python train.py --arch="unet" --model="image deblurring model" --dataset="rendered scenes of coloured solids on a plain floor" --train_examples=48750 --image_size=32 --crop_scale_min=0.8 --horizontal_flip=false --translate=0.12 --task="deblurring" --loss="l1" --norm="groupnorm" --hidden_act="leaky_relu" --weight_standardization=false --widths=[64, 64, 128] --blocks_per_level=2 --block="basic" --attention=false --upsampling="nearest_conv" --init="torch_default" --residual_init="none" --optimizer="soap" --beta2=0.95 --learning_rate=0.0042 --beta1=0.95 --shampoo_beta=0.95 --eps=1e-08 --precondition_frequency=16 --max_precond_dim=1024 --merge_dims=false --one_sided=false --adamw_lr_other_params=0.0012 --max_grad_norm=5.0 --max_steps=9900 --batch_size=256 --epochs=52.0 --lr_schedule="cosine" --final_lr_fraction=0 --warmup_steps=290 --weight_decay=0.03 --adamw_weight_decay_other_params=0.05
Rows from block 2 of a small image deblurring model, named by matrix and row number. Rows with one number belong to one channel. Each number is 500 + 50 x the weight over its row's rms, rounded and kept within 0 to 999. All counts start at 0. Numbers have three digits each.
After each channel's rows are labels from the 100 images, of 14848, where the channel reaches its highest value: "patch colour" is the nearest of a few named colours to the mean colour under the peak. Only what is clearly more common there than usual is listed. The data: rendered scenes of coloured solids on a plain floor.
# convs0: first 3x3 conv (model.enc.1.0.convs.0.weight, 64x64x3x3, each kernel summed), inputs 0-63
# convs1: second 3x3 conv (model.enc.1.0.convs.1.weight, 64x64x3x3, transposed, each kernel summed), outputs 0-63

convs0.10:407543501512507523547501539505489467451510469505452548486507504458618546446521457523547521438506442514537542520465508505466502315541459526535538598525474415468426595554545589533476507572519469
convs1.10:551363485597459607531431416503473537556459496437534536486490500532484466508467543532530600416472554449464499475494508448449512450485465420550445609518505536494476430578507573445480471493481490
patch colour: brown

convs0.30:601449499521505514508466377542487492477507565482535549392510483445523408536524536483519391576514614501467482508498509486546494542501435541368508453525486502482505519383540525562459537514474435
convs1.30:372611492539469495517464495514429529462530435528462554475491503388502697567497482500501509487506462492499542521460548460519469549458446478513491466469453482529601435473427494503507490539574524
patch colour: white

convs0.6:431540512579484500565535442464512459435492480592455477485515528483566551480460507514578587466528483502453644519485491602501521556521511631508481565529433520547527542537489522562554457608504499
convs1.6:529581432511480494372467489497479511560479451464550544509521516526560457600455549482458436547519529507547337531420500387493479470555521482446488436442514492545446457469468538487431555454472516
patch colour: brown

convs0.15:522443501515408525486592493330497559488446430607552500435505444514593547491633497528526539469468525527518552519487459464444462453552521532510479515539589513568452498478528477515458454514499497
convs1.15:517555471426530433455546593595485454497539479495490411578481553494454442534567483500480473522502445472522514534581503489433565494499489547414510474561497522520609549434377494607505504575524528
patch colour: pink; white

convs0.8:583397486525557524522461531509467499452491554488511536371461540478382390511565549437471426470520449491480523494462552477521501444427445516476488474537458486575553520421493521484494545437378500
convs1.8:501444512530510436502528408466545470466515576530515496453537458476525470403494536546509454448469569520488493450484391588527475559527485561527400466459462520468408569629544492404527480432548529
patch colour: white

convs0.62:555506533463463494536475496438495518540411529591468507430513503487465503456456473567515589467493462411519463482450489558495496494485492593475494534545308477483449559485445619458450513430463504
convs1.62:531469466506552606595466566541528490473619476541487448554506504539507502527464572486460438550477450593478602495576467535444501467442484494443555555551554518523552483533527411564552566592497501
patch colour: pink; white

convs0.36:413506461521557475446484517411538493488485472479534507511458492514537476382527502561526645442539527514601504468424463526452484457492501474479416423468451445540429505453612480518507493618498528
convs1.36:599522490452476528469511502536474498547466478505475390491499514520511409631534535446469386552477487457541472528519514492484473423513496443474506459511495468490618488467365498579495503580454402
patch colour: white

convs0.37:570518463549643518473461505477532451505415525585530409419480507610437459545558567524487481524475496548582507539465517463498487612481596486470504541522518558539521497506552454417455481510462548
convs1.37:448458629516512510479419455494552602532478485445416489530498518434515498434517527579541493475473498554455477492428440434497541533558498477567439554502469420508470513543462527508478451364615490
patch colour: white

convs0.19:445439520489496528505492515532482523522555493427514446517405474438623493489501500477523597487486467426469474478591560467501550523501546510606510368564542470428476402512529478552520476572559578
convs1.19:466600487383423577464467463371500481457484508476543546501497464446522521456489587462447430547564547504460447508454499482545440399486528440406444499496465519497481456498461537488482603426502525
patch colour: white

convs0.45:461542470469457450562545570531499558475504492463491571523460457562569595304402560523512481495531495530553445545567467486455531501531524499543468484549539422549546433525470550503539484525564533
convs1.45:493544616453606576533461453471481474519540541547457449547518507582542458590499469479445593499541447410470492465451564460500522421547543441524515566589496432486439484437512552500471466433464480
patch colour: pink; white

convs0.13:357526523231410483483483489488506499476459456511476450507519468457450525528552500482471477555505535524517534493494484490429472538483481471495507479430519530576479534476444495529487529474511455
convs1.13:490625368597484501559481527415513443460516535484538462485486508448563455480501531440517492498523474565387479472420520509547515519485492437428475531481480457647411497472477478432504514459512526
patch colour: brown

convs0.29:458572460507526475498583484458495444521493424575495468469488497528673466466476489620497479373489486471517521515501488525410497469516619615547458459515493515502478528502508474588512459522499540
convs1.29:423399548543486490484531483481475561515477477520521527437488505505419579480470448524506568412539600542584440496504560499518498608531370646529488490504455511467457525472483470441509450493451476
patch colour: brown

convs0.44:439545488520555515522534526461565509502471474545468440607494470498578467574487505471524581439462443499546492496454548527459508456563462524383471580492440505464416481630574512532479422472585436
convs1.44:475414583427532450468528497528416505444505442458545544328504487510524590393476478532456493443494526558554557504577435532546466492492557456491473431479458556485478481572520508428511539475536525
patch colour: brown

convs0.57:559482445574477518518484518480527467471606510387519567491515452472511549472604432506549521392563453466476478466457459437513496451535441450611545454532540477501543458390487550537468559542549548
convs1.57:450518603433472396462554515549476587492466557527484502515510509502419571453539531610482421489504525576578475536468467524538478551529468483382466426506483478502500479579533434513450501427541586
patch colour: pink